From a checkpoint of a small class-conditioned image diffusion model.
Training: soap at rate 0.003, 5100 steps, batches of 64.
Rows from block 6 of a small class-conditioned image diffusion model, named by matrix and row number. Rows with one number belong to one neuron. Each number is 128 + 24 x the weight over its row's rms, rounded and kept within 0 to 255. All counts start at 0.
After each neuron's rows are labels from the 100 images, of 14976 (inputs lightly noised), where the neuron reaches its highest value: "lies over" is the class under the peak. Only what is clearly more common there than usual is listed. The data: simulated grey scan slices of phantoms with and without marks. In brackets: how many of the 100, against the usual share in percent.
# fc1: MLP up (model.blocks.6.mlp.fc1.weight, 768x192), inputs 0-95
# fc2: MLP down (model.blocks.6.mlp.fc2.weight, 192x768, transposed), outputs 0-95

fc1.362 [118 102 129 140 144 158 120 148 126 126 111 139 116 124 136 119 156  83 132 144 125 125 184 182  76 106 141 106 154 103 136 130 124 120 148 124 161 135 102 124 163 177 133 107 117 148 143 132 124  83 131 111 122 123 143 122 118 119 161 173 146 105 100  92 124  98 130 121 162 131 175  83 129 163 131 137 132 110 156 170 127 111 160 118 125  81 102 148 179 134 137 172  72 148 116 143]
fc2.362 [147 133 150 149 120 126  90  72 182 155 128  91 144 129  86 180 123 184 118  89 137 112 132 107 153 148  75 142  69  87 122 113 142 108 127 124 108  98 120 126  84 116 123 132  96 125 102 149 154 103 138 114  93  73 148 127 109 142 118 107 117 112 143 123 155 106 154 123 150 123  99 101 136 119 123 127 140 147 154  92 105 186 164 178 121 120 122 143 123 105 152 114 131  94 130 108]
lies over: air (99 vs 55.9)

fc1.57 [135 119 154 140  69  93 124 116 137 104 197 127 138 132  99 103  97 157 128 121 166 105  81 135 114 162 136 110 131 114 167 145 157 117  99 118 147 127  99 118  94 145 123 127 100  99 132  87 131 130 105 144 178 140 124  92 115 127 125 127 139 160 162 109 101 169 133 156 152 111 125  90 125 142 117 108 106 147 158 104  77 114 157 172 156 126 131 101  84 143 142 113 111 126 102 142]
fc2.57 [147 108  94 131  90 145 127  94 146 151  89 154 119 143 113 120 119 109 103 152 106 139 141 121 135  85 104 144 107  94 120 114 132 148 149 155 128 101 148 101 115  89 135 113  94 151 123 130 127 144 159 121 110 113  83 131 143  81 134 149 131 171 124 146 181 101 122 110 152 128 103 144 119 122  99 159 120 154 123 181 171 156 118 156 128 146 157 125 104 102 167 146 128 148 164 101]
lies over: air (100 vs 55.9)

fc1.383 [121 153 132 135 141 135 108  93 120 126 135 104 147 117 130 124 112  67 105 132 146 101 159 180 131 155  99 141 122 126  98 177 115 132 159 105 136 124 175 120 138 145 110 114 111 133 135 115 145 128 105 112 115 162 124 112 138 139 198 125 169 154 108 125 121  82 175 162 117 113 106 146 145 123 122 169  73 142 165 145 134 111 125 100  97 137 151 118  95 147 143 119  95  77 126 128]
fc2.383 [131 139 131 175 170 120 102 102 162 152  49 120 146 103 134 118 171 142  92 148 108  85 109 157 131 160 125 102 178  99 136 117  89 102  92 151 131 100 145 153 121 182 142 134 143 168 125 131 137 169 153 119 147 140 111 112 109 159 122 119 128 125 101 188 130 150 128  98 116 103 134 102 133 150  98  81 105 119 119 101 111 107 125  94 115 126 119 138 106 153 127 129 137 109 124 161]
lies over: air (99 vs 55.9)

fc1.227 [121  69 112 115 145 110 116 151  94 114 121 137 103 199 147 136 141 129 143  81 111 129 139 104 131 177  82  99 126 162 124 106 148 164 107 131 128 144  75 127 108 162 146  96 140 112  88 110 110 120 148 145 123 156 138 103 145 157 138 126 131 141 154 144 108 104 139 157 109 111 112 140 132 133 109 154 100 100 146  99 128 109 146 118 127 141 126 111 119 157 113  96 116 149 164 116]
fc2.227 [127 168 157 136 114 159 135  99 149 173 130 105 132 109 119 151 108 148 115 143 175 112 111 131 168 143  94 143 159 113 106 146 161 104 173 147 136 144 142 141 145 133 126 134 118 120  95 127 139 153 127 142 104  87 144  94 105 116 121  89 112 129  94 162 133 155 136 166  68  99  91 121 117 125 102 121 146 101 121 111 153 141 142 114 143 108 119 125  93  88 132 132 173  99 143 129]
lies over: air (100 vs 55.9)

fc1.411 [105 108 178 111 115 129 109 125 113 144  70 111  97 110 108 132 128 114 130 161 159  85  94 111  74 151 113 102 104 148 183 168 114 102 120  93 131 106 163 127 114 129 111 182 117  91 121 123 116 149 140 113 148 103 120 192 148 122 124 164  87 121 180 102 116 120 101 151 126 130 154 123 133 134 128 178  97 147 127 126 143 113 137 148 197 121  80 120 126 114 145  82 135  77 122 127]
fc2.411 [122 109 113 134 100 132 133 135 144 107 112 161 151 124 129  98 185 123 139 169 110 162  98 131 148 136 161 104 129 110 148 151 148 134 142 105 138 120 116 134 120 115 141 122 148 153 153 146 108 105 108 118 131 105 104 109 148 153 132 107 143 120 128 116 138 127 107 130 126 110 106  79 100  84 126 154 118 121 113 133 106 101 165 154 128 171  92 171  84 119 143 124 106 168 171 100]
lies over: soft tissue (42 vs 19.2)

fc1.378 [129 108 118 121 128 136 108 143  81 139 108 133 134 138 113 151 156 136 133 141 140 113 155 142 128 118 154 170 135 148 126 121 123  96 132 113 108 117 147 135 133  89 104 170 123  70 120 144 114 116 140 102 102 146 168 137 103 160 170 127 109  86 137 123 116  87  73 129 159 156 159 116 126 105  98 170 150 156 182 130 140  94 140 123 149 118 120 105 120 118 127 132 160 160 131 119]
fc2.378 [140 111 112 158 131 147 143 112 109 110 129 112 131 141 109 100 172 131 118 114 128 173  91 169 163 140 158 111 103 131 140 126 120 141 115 121 152  98 122 175 114 156 105 112 118 152 161 136 148 174 151 128 130 144 137 135 132 153 133 146 110 164 141 144 147  99 133 136 140 154 119 115 143  98  90 145 132 144 155 172 118 140 111 147 143 157 112 127 122 123 122  96 147 146 140  86]
lies over: soft tissue (82 vs 19.2)

fc1.480 [145 107 174 128 144 100 116 156 104 200 167 121 151  88 127 144 143 116 105 135 121  87 121 147 148 156 125  90 136 134 110 171  99 145 119 114 122 170 105 148 107 138 127 105 151  80  92 116 102 116 134 106 133 126 172 147 141 125 132 143 103 140 135 113 133 137 176 124 152 123  97 167 102 120 154 149 114  94 139 121 102 117  99  94  95 128 123 121 114 111 131 102 122 108  89 127]
fc2.480 [136 130  89 149 136 145 116 152 111 104  59 145 109 145 115  95  97 120 119 157 122 109 138 155 119 137 139 118 141 128 179 131  92  95 109 177 158  87 125 143 158 179  99 102 134 154 151 140 147 158 123  91 152 137  89 123 109 137 136 173  88 126  98 166 136 161 154 109 140 115 158  89 148 132  98 119  99 143 120 140 125 137  84 123 100 138 161 148 143 143 157 142 138 152  96 156]
lies over: air (92 vs 55.9)